Weights of a small self-supervised image encoder: 4900 steps, trained on small charts drawn from random numbers.
Rows from block 2 of a small self-supervised image encoder, named by matrix and row number. Rows with one number belong to one neuron. Each number is 128 + 24 x the weight over its row's rms, rounded and kept within 0 to 255. All counts start at 0. Numbers have three digits each. After the name is the row's rms in percent of the matrix's.
Before each neuron's rows are labels from the 100 images, of 14848, where the neuron reaches its highest value: "responds to" is what is common among them. Only what is clearly more common there than usual is listed. The data: small charts drawn from random numbers. In brackets: how many of the 100.
# fc1: MLP up (model.blocks.2.mlp.fc1.weight, 768x192), inputs 96-191
# fc2: MLP down (model.blocks.2.mlp.fc2.weight, 192x768, transposed), outputs 96-191

responds to: radar chart (28); pie chart (25)
fc1.675 095:161126190094099140128082169101139138170138135135113108126121123144108167142105139146134139117072080129116120136165155126087114065129115136145100134133104106129136139138106111105117158121106144089115150136191106153127152120119149124104120144143117139100126114138114109123146170112142155127
fc2.675 093:145181137130112169135094093141106087162112103142125179131118120083117112128093142126080119131167156187144130110123109104142151134118136140125144152110162116115124157138117144153102142136128168106101120123142121133116146092114172178096084117141069116124119084166096096107148045156105124111

responds to: rising (37)
fc1.52 115:096135134106122142174159090146143124151104111141119155128138094163141123113119142127098111127162145099110162132127168121111141141130080136137147119140153129123126126082109129100101124131161102122130119171105126134116123095166114141132116136125146181129102096131060140140108130142108098096
fc2.52 101:123116110129142127135101111140126120088117100133122118129153118132091143145114161104117146094149090124094080119142118172102142136137126108116137116116120132143162110152139091108105100081086079107124117137097103185148135134136160153118124132141110098176124146099121135110103172170133116153

responds to: dark theme (93); heat grid (37)
fc1.84 101:157127141137119118135109114109082088113097131135114147127083128151139134107159112150101124112114096125136110149125125121170121131095121119154102142147129109108102164113138157115119145136122162159166101158130190123166136129163113138106132146136165126091145113124205113135140100119160134134
fc2.84 100:080117078158094103132135134164106128100138143128152122128135167094137142110125099143071157146111153110109171117141146114122118112147147164142137159129174110114117128076157104145118142106122162141138139093127152117101090144096102159161120063106132112125100127129087091134116119110126152095

responds to: pie chart (33)
fc1.117 080:135142104165111159146123101090132134114092124098126133139110157091089143141162200108123137123160125101114117089159138127135145120146136124128140099164141138110109117146157157116118143109124140145099112084124066090128073100145122175160148136135114104152161143156086113107088111091112102143
fc2.117 085:159155133126104128130128115106107078103098064124146137178121094097151123134140158158120114089127077101118123100171098078085150099117133122112166150189112149136117110120125155136101096105168138109114076156130108140122147115144086097135086163118143101115161107151146125121101128196156145155

responds to: legend (62); horizontal bar chart (31)
fc1.446 110:139121116167105096128159136140121122085072103149121090135094140107075101107157089125130126136096119154155128162112118112186145143086086137137118140117086099143110124182138132118106138113150163116147115126121121140169129162143115158099103167133069127121136118125171110106120085101139155139
fc2.446 107:116139113163128133123114114149127122156113172167105176176083112114113137091141129130126157128142066101124136140172159121118137127136145110133175157093173151139122176145154096147108108117122117148136183105110143109130155108098195091142140117118145068082118119156129120134150130123146124132

responds to: radar chart (38)
fc1.328 098:138166123105100110129094169123135117120121113114118153119140106060122103118110134151134122141130163114132163161106145108126133166148139097157142111142165155119157126140110182114163120148115163139116110119127133085104126118105106119118141109097135063098159148094121150168136148119113204146
fc2.328 099:146127119150129122114117081171109140146149160103142114131112108146087095120111129137095125182161148134117103137109110133088164147169159093132110114146062142116132118133123159131128118129113100111132148145142116109147122106124098150116117075131117144130099119141142139149070137138165141146

responds to: rising (32); ring chart (26)
fc1.305 094:130075114123099081142182136169139091134111110085102117117128109137120134112119136125085138114109108131155125158126184156097127127076151171133126132115144096108134123131150111157105124174129115151129110134126137104117131132151127119152113123092134097155119147098123108143162139126117174133
fc2.305 094:157123147126146137150153114151117160127145105143142125101144159131129140174098107159098084135127085154146101135168112115089162097119064094141107138109182123153090131144169094148143107164129114160120123128150169115125100131130161130123127149130130096107134132136115131103186133145150148116

responds to: items: three (32)
fc1.274 091:124120138142138186080071136098103133154154116175149160135117140111123106124146157159070144132130138134103062107094129141171138115110134110127107128137103093055138111098152148110123149139107145110135133181120143123139155137153101135132148142154139085154157098090159153118136151149136097165
fc2.274 093:077108089106118121157116133149096129133127114108175105119136142140150118160141108153160116146127162079109125103129104099123083124117106167158092182097101171106123122119100132124160134099143127146160125118158112108147088103128065103121162080098141104157133144132159085139126122122065077112

responds to: grid lines (84); falling (34); bubble chart (30)
fc1.761 107:124144134106127128151111140161114137081121115129097174125154122130127128133141098115129153128096182129121107145146100105115135128130140167139155129124121105080115099092136080111136117193113126148104142107103170183132111180095126101108148144139108098172123160102138178120152127109150089091
fc2.761 104:129136142126175138135137132112102103126146089122110119148130096127101113126139130101110107087153114113130151098068104165138128175127148148158167126148173112147140147117135155133120129121087120137123141133143128160172141065148168109113100149111141174127122089125106153155113135174125146184

responds to: radar chart (37)
fc1.91 113:119116107137102150082111139172099139128118106120126135106146143132136137155142134140156145171104149108101131138122126173147096109129162134149114128114122153085157197124140157109124120152146133135131142121122124112173139098114094170121130143130049151130119111122110129087174156100108159114
fc2.91 118:127109135111134131139122142122096152174100140115151134132076103116129106086120135135144120138201083175164090127143149117154079141135127096140108155119140083150119147115119111125181083153084118171134123130152118158104138138200114089150111100140096145162101134146136140119159145171110144180

responds to: histogram (27)
fc1.748 101:084184158113165147146148103150132158115137126142129114102150126106157068112109135135138132148157138100142146101137127130183125145142152174104148114102158163123145078125085071150137139152108155150114163123086162120146128107122100132149079123124097120130115138157145080121121145119137139140
fc2.748 103:133102174113149123104176147122116121114112114121169105136094074132117092136146117107087158105140156125124173102085130117135101119117125115122096169120097125146108120091103171133136156094147083162114127153110171122115173128143132164139106155128127116122145144126161162142171125130086168116

responds to: radar chart (41); heat grid (38)
fc1.578 088:111170098139142151125116161101147145113118125146146140095098101127132130156137125135103100175113133116141131139128125080151104136143134068109139095098125147143139121089135118116168124125108150078147136107151108127170131133133091111127158115132169112144126146114127190110154138157114106119
fc2.578 089:112141104115105112146149099140152082129137142140132096117142095129093106133112124141128127176179105127159157096128117183150166088154127143123098128173137140127117137128112100108124110106078082119171168117109112149106158118128100134123120090138099126116164100104143172121111069117152092138

responds to: bar chart (52); dip in the middle (39)
fc1.2 103:145152166119116152155151159148138157119115172139137128169120109137134129081106124112111178119097101138135142120140150189148110110145075176131129116124113138136114162139113114158095117143105136125146131139124131102107097100104108105126129132170136123090125131131154130092149123099114152147
fc2.2 104:144176123127098108148146108130135136149153129158126118154096108106152134146123078129118082106163146129145172094108114145163133120154133141153138124144119075201093162092121100113131134136150133164128167145101161124140132087112133110158119149145111136181102139169151095150127125060152155149

responds to: heat grid (36)
fc1.93 089:128120144171121143117097142152109112169127156096145180130087119171155147079166117128133124101161142092115166164113156074112111097141092076110110160112145165139139137069154124130146157140109116118123129161111150120185127122105094170126133062126104164151129152152122127128146136139110077137
fc2.93 094:112141083164159115139127134131161059122076096153130148132101117130126090138127176136131137142117110149197101132098098104170109118100130157116105135130131134120117114155129117110099144100071140139139135148133100128130119148131174140096122126089139096109122127130163142116107152118137105115

responds to: items: three (46); peak in the middle (42)
fc1.472 085:153191144134109147158130117142131152119117141142128124137122134137134118103111122146114108113120144154122077122132102106123109117143130152103150101143091167129148135131141136108153111148117116096149173096149146085103112124146079111130122133140128103131116140098103129194107116180078104144
fc2.472 101:165096105114127119105159161141132107108105100150116101126089143179126134154144114124099099163093103168110140125147110126095105095105121109171103144134140100125118158090132100110115108109130101086164123080096132111114113154186109112133113128101108113096137115170147080127139093128117109131

responds to: heat grid (85)
fc1.426 114:136120151161130099135102074156137101097128144142154139099082128148096117106130121200127158122093110127099094176086080161144136150105133147156115130124108088106092111141114182117136182090156113111235141146096133142137136123155142145126126143105105096136125119121179133112120065159130141160
fc2.426 116:118155111116141133165112131130147143156143140160118120161172115130121122136111108139172108211123151125112184107157143155157137129148142160147134102088151103115099085122120162121131121139114181160087199127111100123123132155120059107100147131110115144138152101149120113083126143103111142139

responds to: legend (79); ring chart (57)
fc1.627 090:173139134128079081100132125059138113145170185142126152130060129174127124142100161117156108172103139073142129100149133114100100098122120173148136154104115127164142148169150152101135100105110171167109166126126153101159123105143119125152108134155107152089082107115153121112130141149141116164
fc2.627 093:132134133112117160117111100159138156153111084115145098147139164165107083091124141137118107104086117144095124112099140151176111110130098105143127199121176134138111144132133103135135157124119107112130149096165117111119108118089123116122092107184141097124157137151134124121141134117152091139

responds to: pie chart (27)
fc1.345 090:146144142162126159110097135172118157169171092148167136128153128123143152134117166127131164128157142136118120123076139143111090107141115075124192135168142162106120141115110093080126148131148122128113143117136189109139131119109101133085161104136131123125139206162136153104087122118132107165
fc2.345 093:103131142111063107131134131138119139112121116131139153150138136115136099085140149160113100124068118130135123139112102118109145162121109099077114133155094091154125113096108146145175082108129140118136162106129125131090141126132134148102153090098120151106162098184125107128148165165144132131

responds to: dark theme (95); ring chart (66)
fc1.127 109:116100117154117158137063142139124128137103140145124118145092131179124103128139136167133118167131132141106121165093103155157159153172130105134108106139129122129106170120136122102137121137138113156112064144156130152149162098172110121162122087116110141148129140120112087169159117133151125117
fc2.127 113:119105135131110101148159104136146139105115178116145124150106188127104112138122127105090137153069142097090139135126120063089159155084117137137113121134148136137136061102121096118164133117133120094168104128147088078131133134114122129133144141092161086090136154144172085102129147130135134137

responds to: legend (93); falling (32)
fc1.269 125:098143142195108094163109157080108128158139113141153111125067183124091136136140138124083140135112131142149083137142119117170124103130122112171131114126114129101106106144117109098142176117067163106126121152119146120148096131151130104144144176113101132123149117136134163125148154112117121135
fc2.269 108:082121102177128123122086134174115147110113109135099102126073123109094076137142180146137103095130113164079108138113125116095115109121160154119155146158136126116190174128140117108130125098093130084138123093175110105103133100123117079148146147096105134112111117141107074140132130142166132102

responds to: bubble chart (41); flat (32)
fc1.302 101:138102122135080140096115117116142122079127123142083156143163120134094121131134155109121138087126169141108172090133102148145127124123115138150123079134130102122090117183158161178115138124150103132173105092108131108128157065112116135131159168122090125153124138144115149101106146124134100096
fc2.302 108:123154116113118144146110109134119114161112135142130128130147097161172146141132116144144114148146104098138141077170132115146141112129116121155160117146175079162103128118146148131112139145139152192080119179125123110119074145086137127117117126133132129153132135112121107118108098128119111140

responds to: dark theme (95); pie chart (57)
fc1.523 119:114103117154119098127155149089135134104156123159095119132116170179111139139190104126130126137093143120097121122127157096125139127152150159101117128178102127168098159129137114133092151159098156104131093124151135101166094151155116117139129138146092129121139115151163129161117129131101165142
fc2.523 109:134163115133153129168136140153147137110132146126131114120118146142143103125163123159107148109155133114106087121176118117140147115134141142083131101109117153113133150149172153171114147076074138109117086118146140170130117112116191119132149103148132111150105131098112133175109101119166117127

responds to: pie chart (28); bubble chart (25)
fc1.347 125:144128128160127152094105142133170106101133145114134104153147150106135114114168161142094159072105113126124127104110100129165133122090111091098177108154072172162101152159127102156152098156130149119131161120081122091149136132153111146131135131124122143112153130093127102103046116154100162147
fc2.347 117:152125132143067107111140135120162113136147108155123170108163151145095150159123150101120092102143127129182122102156145143083133080151098152161119110114154107137108134129140109130159109142165135126071125127137139143112092166131123113116103170099109079129178156123135107135146121100141114104

responds to: legend (81); dark theme (67)
fc1.756 130:145102153147132141115113171133095139110150121144120120134116144079136073187116130174114096165128128122134096138129139124154140142114143076134129155131115081171141152130140132119128179105117169151102105108103087149154114100125125127135118120174110121179119117096160137117129135140155079168
fc2.756 119:119113120152139141153098118123114167120156098105122129134125144127112113144141092153162153165129159093111113153141147116132133115144080139143156123113141119102090179154105122150086081077109172131111147146100106117092178131144089146098140122183145160099128104122151102122107127116125113132

responds to: bar chart (43); falling (30)
fc1.32 091:146119108158124130162135145089120138139162151132134115148152141105146139110101146083133074111173152122138166148141120139109115119157122087160145090181124105123154117122148103115117123131118093123108099108140116112089109119152155085136104116173130125113144118076140159106115076107178148096
fc2.32 107:130136137164118153126123152134082093162118168087124120129139088138110158125108118113114142136104097141095140115130116142180101157093112133125150107120105145136115167145155102165107188133148133100135149145111126143145120083153111146152164133108162161157156119182123146114092120138135168123

responds to: items: three (39); bar chart (31)
fc1.405 105:135161149149161104109134142116125110140140137122106213104156126080138138123147140129123159153124131125141156148186133143167122072128109118125105160081123124104119106102173139122125112110143158134120119137159152129147136117137122157132112154126079117113086169154153141138118108129109112093
fc2.405 100:091158143162131138161117145177149143129144099122114137137160118190149106160152103144094160136064147138149149133117129121174083103109082125170132125118152113158151135143117116153125158160115149151184106166111081126110119155090117138121151149139133097149096164122158072147100147133132104092

responds to: rising (31)
fc1.739 076:110113125107134084131150098158153142167162103092107138100138122160101086110149145128138154096091144116120110132114158158161154133163142130113094120142111126154115098141123083140126125110173130140129098139107136109144121101123118093131110120123125088128126109126184145143145121150107120132
fc2.739 076:178175110090161092131135153131100155164110105151114109131101124172129141171177124107103119122139135111133129134125127099102129121122142127096121096088134141113118089161128126162159129119120156175147109099103114120173097161127162133127128156094141080141123136165142157135143141128140108144

responds to: grid lines (67); dark theme (62)
fc1.388 125:137134094140108099144127091139137127139137108143135152095145138116113123115108141086124143125142117114146108060151098156132117100135096173155105081106130098111110135147131159129116139132144118119199126144124132115132127140105157130108138144139164107049138137149204120128102098166093114148
fc2.388 124:121152153115123096156107147114105115124133122124115136168108149097110065099179180114103139155098150144101139137131123121171104130067085156163125127168117102127104148120100150172132083113140165126141157105146155133162122115147118143153090098113174140134105127122146110082134120108131160145

responds to: legend (72); pie chart (37); heat grid (28); kind: ring chart (26)
fc1.339 073:115169134170113106151107138081105140164129095147097166083126158124093139086170131133076159130118142137097097103170112136127151138127138131125118175155075101138118142146128158097098115150119132135129171112115146123139121130142098135135133099121118168135150090112162122122131066129123135124
fc2.339 083:124118161113109098104116158149105115106146093122153109086115153154160163145151134159170099146097157122178102131163150179147141132133134131152172173136184101095129157141176137115097119109093115145124116121116117110149156105063154093125130150109158140110076160154101117151159130109105116117

responds to: heat grid (50)
fc1.680 068:161141145131149105135068135117101130169139132153133154135094101148149160145124115108142123098097118146097120133093115157127118126116151111117124157138129162149111143118084119106087125114130153126096141122080100190157120131156116148109134127123126114170108124165125104150162129140128138125
fc2.680 077:133116142204119144135117121113140111154102149174133142118146100123092119129116110122073150132097097124144149144100166087116132093157140128100135048108125108120099080116077099107128135152123123126143129117160126086157147101142137110126134127126165149101154121132104142114145146131113101092

responds to: legend (66)
fc1.60 065:090109142146105080128131117090132128130145146125104152125083157105136132168131147148117138103121138110183113115138084118173102079132114156100156140144135093150148110164132116170117090129074143101099131109137148118128171124131135128135069160109137148145126161146122141125105165133143111121
fc2.60 072:105133120151169142116118167127130139109158144131109120131113177158110095109149112129147145173095142147068143156121100101118108122093132170113150145088155135113167140130163160169123111101147114105088133100128132112119148134151114135126120123145091111097124107101150106123162160106104118155

responds to: peak in the middle (44); stacked bars (35)
fc1.686 098:145129153145119129142136133127153154143113080128155128075162127122137119137132147168090142092122114132140098124176095079165101146124120136127119107115115113121109113131128115087088133100151064137118096170125113132130111123135133140134133105117132119152137168117108116097152117150191136142
fc2.686 098:109101150153119101161119133114117141105119121084151145117130093112134119129120119110160136103145174080136081099120105163131083130142131147182104120148107130168166105116157178125104107148130126119099127105120122164144096152115121115125154110149157116076105115137173143141132140162135172130

responds to: ring chart (31)
fc1.662 117:139123096149139129170179145126137134148088152118113144042135102103156158137108151184115111151123138129138163160090158065102155118114110183152112153130140129147128102114129139115066120123144129122121113127107146072111101123126122119148094141102115151115133149129120135120075141100114140158
fc2.662 116:111127093087124118134130117115132111140103111127101101161134101103135140111094103183128122118132113103091119115101127158109110127156129146131118102099120173153119096092132136088147104162116118154128097132117130134136168129139153142130125142144117109123142125178152162169110074108158131168

responds to: pie chart (33); items: three (32)
fc1.703 061:147138121092141063121164118126132153115143115162122153112136123112170108128104098111093090105131158105167125097142142136084140121168149152122115107142138142114072147097120173078148141137142164177134107105086095162153122116116152153132140127127117146121162155086107117172147128173148160111
fc2.703 071:117158147086139132125157141170142165126124111097101140109135120183112085131096127120123128115147134094146109100143129100150155140107116101141131118164062149144116135135133141093138143129082120111126112135102127115174169116146125101116157128156131147152123149158139096175120111105116139169

responds to: bubble chart (26)
fc1.743 128:141171098154146168144134109111091159141152142168079163116157146141120125109127110109110161117092154142146127155124127139092126110091084135106109103151121104178083116159126175127101122124109127154093150081118135077158109115137105126149141100116122177121143155147079121113107145145148141081
fc2.743 109:129151105123089124133108148148130119147109102133128156145156091131155132140166103120142132113145153106132127099152112141133142131139098153116109151106172137149172122128174149121110118096141154154084076124138118147113141124126109093079145111110116140183089099151146150141069129134077159094

responds to: radar chart (25)
fc1.228 110:149154133135143115132126102088130148172125137091117118103116100126148125123128136118141147083104152126115181130189116125145113109134153153096117125094142122149175130078085161117160147133157078133109155164125131094134117086121115112137135091147088127125114138131109101131126119154150144131
fc2.228 108:119168141143086143127150170117102132095138096117147080116152170156093086151123142131125184114144156132108158132127109095167130132090112120159089075131138116123142123127165120129091133117118129120135133121133087132107135119154103134133107131075128123114081137105164168126133147165118154148

responds to: bubble chart (27)
fc1.189 096:158133133174128173131133112112156108132104153170122109159086118166100135142105139132134142114155131106089088157106147191112113121145131136115160194117096140087135137112130097121145116120137146116104153132140073137126117108144132124153129152122142096124152101119108126109173111145133131180
fc2.189 098:145122151128160142159134133108110137140132100134152134124118093115094077116125120115133143096175101120085141111133106115148121121145094133052149143104117122153091119098153134131117166172140105120142130124120148112193109112186129100125080128123144120130144145125141122119161087144095105141

responds to: heat grid (47); radar chart (36)
fc1.630 094:112132128134117150133095125155180154107164153142135097153139142105110127132139127124113113157149138120143138136167130125091144135158127152151114131104161183139175074076141147118118161095120149129138128109102118128154128132067129163121165093148145142068102142117127163106103159150154152120
fc2.630 093:156115122126095146142155121131121124166137169089123131118090098167103122132171188095137134114126141129124125109094142146100103095107108167111169084127075164159124100116116140107177152133092123115141105160100104120103164102122145134120087148111115147149156128158145136111098126138152127146

responds to: dark theme (94)
fc1.17 087:134133102156143085124136136113135119161117130112116132113089143108114193112139111153118113093154145153114141139055097167140104150119118160092127130115126154116107104149122119144095125146098148097186118135111115117128172164114118127115119140084127118133138143127137137136179078124153136150
fc2.17 097:144151143105151087113150119135159143151102103106159166138129142111073142158114103119183138129095127120111134099148103106118125178140094151109146118111161129171114130142093100147129107105126100132121143161162140135100133092081094148112127117107153169113125174155144128161076106104159119140

responds to: heat grid (27)
fc1.123 079:093142127123131079089106172130128154141183143119154137123118113086122133159173154155144088100102185125126078091132124122141088145173147117134131143133142109152085126125157151090128131141144164099167103085120120135118176137125126123113118146099102121105147140140187125146094165107086137126
fc2.123 086:156123146147145108119110102121196078116132139119111147114157137158114074109136135104181150077101119127117111102139165097142088130144134115102119084161100114135140131141172144132093123171088143137133110083187121121139138154103086098109153125115108085156125134143162111158162146114107113146

responds to: rising (33)
fc1.210 088:104158144123130125111141133153122156104137145087111101153085142128186079133114098144122117130148156135129134130166124107188112127159080101136111124128104139144134153078109154112165129097131133132104093119134133111167147180132179143119079111122156130132107141124118133121108161107170113093
fc2.210 086:148121140077091135117103148105120137182143121145101181147129133154117122123105122085088146154118154109065154134136139119179134121138093124120115121125134111156153144134125113113115072131126144149136102071174146172125112141121142131131114151142112144145117140126154138177158138162127100177

responds to: histogram (26)
fc1.56 124:123150151142079107187103127122122084152133154088136110129120119165154142113129170165148162118141112132139107137120157134134083104128075191149114092063101134149143125138110155131102141116126107128116119130156119106121096151102151125119121130082123131109106145121139131120121103110184114133
fc2.56 134:127134097122162078113123096105142091144143165153125123156155130103103126141122112200118106115173107153125122103098104148161142142136121132094123136117094085134102108083142115135131157143074141177101110140129126163122146078150152111102135093142103141110147141105130120135094071088122096161

responds to: grid lines (90); dark theme (89); flat (32)
fc1.284 075:117137166107177128125165099144111103128133171141099125089144134171123139129122144125125157101100124157122091149106118149072162127124141128131138136091118076122123132141104141143140142129110135149189102123123126131161155095130174111152149110165201087158129127088117103151135085160148207119
fc2.284 085:131120163101176136150101135161124112157102128100144157184128125149134131159137150127071098111115144113138133185107150104141145139130144157164071126102134101150116154137154157136152102139145131137130122083102134125153160090096117143116140158149146155167137170078122090134131080109094161108

responds to: grid lines (79); flat (45); line chart (26); kind: step chart (25)
fc1.236 072:094152111141146117130163115071156142089101134160074123115151123150100118134145148164108164132117079136081139128117109124086120091141169132135132113128123138119104122142133111144119159135113126136107110120067110137133109112120128134108079091148138139130131156135121126138117127126131152122
fc2.236 080:128114103150146138100157137110093097119112152153110140143145124162176143136110107087087155146120159096108151157117104143152152122129148135104117119120127153151163133136128117179136129152126114135105108121116112141123093101088128147121150156123168117111101133148143105176133119069083078142

responds to: radar chart (38)
fc1.155 098:067159134128119132144063116152091150147140074120133133146119161171144104122114141077112116120114118099120119129159125155113130139151142110089121153113127130068160116124160174121120152177147141120150121140140129144171141110137160123101080157143072103133118140147136116135145091100123146112
fc2.155 086:135126155106111101156140079130161142141100134129082114141120127165100155132098111150113136142182089137120135176176148138119102138129081147104110157160181146145125099112101084144110124136100123157134124133102074109158134118115108137142163096158103136144128127127113136098148117147139130098

responds to: ring chart (81)
fc1.752 074:146113122113102149098140103145136138108123099150162135121136094138101121159118104202130161159139148153055108133115135142135206109095147154104167125144108072133161098133159123105093145118101117109125082108115142117153101163136087140098142155103125116108115159111113106139139138144131159139
fc2.752 081:129118118132119141107108116165090150100106135149135164127145081118104204162149083116128146141091141141120149150162133161138149100153184105117126164114161168138139138139092169097104164128123129144107113169182139090138137117151093159078104092131115115095150108122099096136116158129122114175

responds to: legend (63); heat grid (33)
fc1.687 085:119135102151119134139124158106108119163078127119134100116114161136138166093166071152109099153126136118123115145119122123142107108107111139152115122129105110133095139149137150157131125154151084117169080128100180163125130130145132137105107111143097139128079143142166123132145130130093098147
fc2.687 090:116145103170105081116148098126162158138151124148135115102113131129110096155144096165156128110132077154149145115123102125139125139160130137156145153141154132168108113133132057139141091122142105144180113131116105110112161127108122113165168117123127106087127119118165089117138176122126139076

responds to: ring chart (53); pie chart (26)
fc1.192 113:149140141160150141076147141104151118115126097142100112112086192150110134124087135105126115116141146130080101161129128189145114142120112112117119095138143153133138133117142137124168090115118142101116176126169109120145145132122093111149112128149151119132114130113179129086178131089141137114
fc2.192 110:118120139138130141121125129144094121115126128106136107154122127137129152139087164148121146105125132111144132161125131116147128191179114154127128120168097128155149160114150082143161157152147157107121105106134116182105158124097134131132087108152165156145164111122113089130135131122082146149

responds to: grid lines (93); dark theme (92); flat (39)
fc1.577 064:153152159136118116139158121137122120118119085092105119129091146122091112117128128120150095118112158129165115111090142109170174095135107151094132102090144111161156084140149207145093087107147112130059131103145134107136185106170137106117135127128155102138125140121130114122138139144117141135
fc2.577 070:118139130141128131139160118124120137130122135143159131116157096106077145109113121104111133107124118130078096152122129112125129120109112074090123124166100122112125159127123135111141090152159131130183092088136139124144098147084132144155172146145120140072113111092121101113162153092107099089

responds to: ring chart (51); heat grid (31)
fc1.367 108:106148120140093165125118133089111150154108066168136103127126114128139124105147131111115147141135144176102114140120122128154145159196175107115136118139099077124103145126115100113212140123158121118121096132153156143137125108137116129126120117144125131130096135158131158107148113144103116099
fc2.367 103:139134131142146113158146169139104119147123185093137119100125141143142153135088106151114098164132064121127191174163121098141130143097099115102117125172126145145132103146151123133151126107088141172170141126061095108078150131146104134132107115120123137146145085079158159154143119128149109145

responds to: peak in the middle (33)
fc1.216 078:124189145119096157159091105111119069164131135193162133115117146101136161090138099160095084162104140129129170119149112124171120164150140157123127132157106156116123117113134166150126100105116121136133187097114151113184127063106120128132088118131130135121122111169123137122130084140092089154
fc2.216 082:145141126128115138145159167124084145128144141114135108089117107122122116098152104165131142149140117132146152186099174147121157096176124129099165119146178140123095109139135131125136127120171108141168109170097151102146123138179053153140113118102100141096091121122123108095162141103084141128

responds to: rising (48)
fc1.223 104:113124121130132188095143150124130150098100128147145132135131120143116111125150126131137079117148123129101118129159158145104119121102129143129175159142056136072128160097118135092106121158133072157150112121167189148112143129056138154086095116182141107169144100148138130156131107124167119153
fc2.223 096:105090137162110151167131131105106093145096111115132091118138121136113115124125170146148125107142128075094131151179185130145166109135139144169082151128081146098117159143156140093112105124117126100135150131134124135148186128168134140138136149113095122117139105145160126126150134101120119108

responds to: grid lines (79)
fc1.549 113:101156124127133129125109123126136148151100189145153150102141119150084151118114131160124105114128140142159113128144113101125108143153134119079085106132161111130138120164112122124117131160140141112122111118121149087105143159100147140094119125123127056133127145095115167149113109110098115153
fc2.549 106:113125116140103104148147160138134122109103100072132145135136109102092088168105126152095132116088123143145145171154083175150147103139142169145159123124173133123121125162130089096154135106150113128133106111120129145110123115157128131119106117149119135095157115137150146143107150156123125115

responds to: items: three (42); heat grid (33); pie chart (28)
fc1.744 108:136171114120118149115134130132118139153174124129145144110135135155141125154118095126094101166130136134160191149115122147149142126174125105122115186089119134126122123135049089129129128109128148151121143119191126096131106142123172152135101143138154120123145138160131024179124115122122094137
fc2.744 113:124151191133141133152116143140092117154164111150161132138085095152145110060129107138099159127156090169126129109093156141148130135133125126166137126187174144127144109129135115140141122155130096139161131135125121148133159132118108128134122108098117092101125155123103110144163117120136131134

responds to: dark theme (66)
fc1.359 061:137151108122126137178141149110120138157150126107135133146088135164128086149136124165129155129157102108148134134139158061099137184093175096156138111154124104118165135114118180146124127114125120117143163155110115139113110111083120131121149123135152131147122137099119126114157147143158121125
fc2.359 076:090117108131123123131142150106118129092103146128130156160153093159141122120156112149158144155138128131099119132104175133148117098144124113121179172144095135140101140136164112151124099143098111145130076125139099149145118126131099091159162104140112114129096138165156160123128148119148101112

responds to: items: three (85); bar chart (36); stacked bars (30); kind: heat grid (29)
fc1.287 140:113114146120139137128124131116134134119083133129063078108159165135120150131133179142115131111124145117136122168136142082119110134142131126086137080172153147134163163119119143121142098112132149096151106097134143160128085109182146160131093104126108133120117123129091089177115138117132109161
fc2.287 136:108155151100134160148144155139166085107123109137107171158129127161171089161127122123099132110091142174128139115134136084172126102160105122157136135125152112149117177118114124144143103148178118104120146147098108130151080154125133156079152141124157095188111139114133123170124121129135142102

responds to: heat grid (73); items: three (34)
fc1.404 090:128135131123151144110143121145128114104128098137096100184095152088147148107168102170143119113131148102085152199154114091114126139158119146134147101114152152177154136120099107108113097145123105142123127111130141120100135088130133122108082113091173155122117081141096077120114110124144140101
fc2.404 094:066101119119159111148142166180122103124136193143130120126107138128151120154148125146137152120084113111119124097103115145138132163092141095146120110071120127125110129098137124120160113109140137110139062127172131196126155154128137203111130145133107116172116164159123083127119122164113142195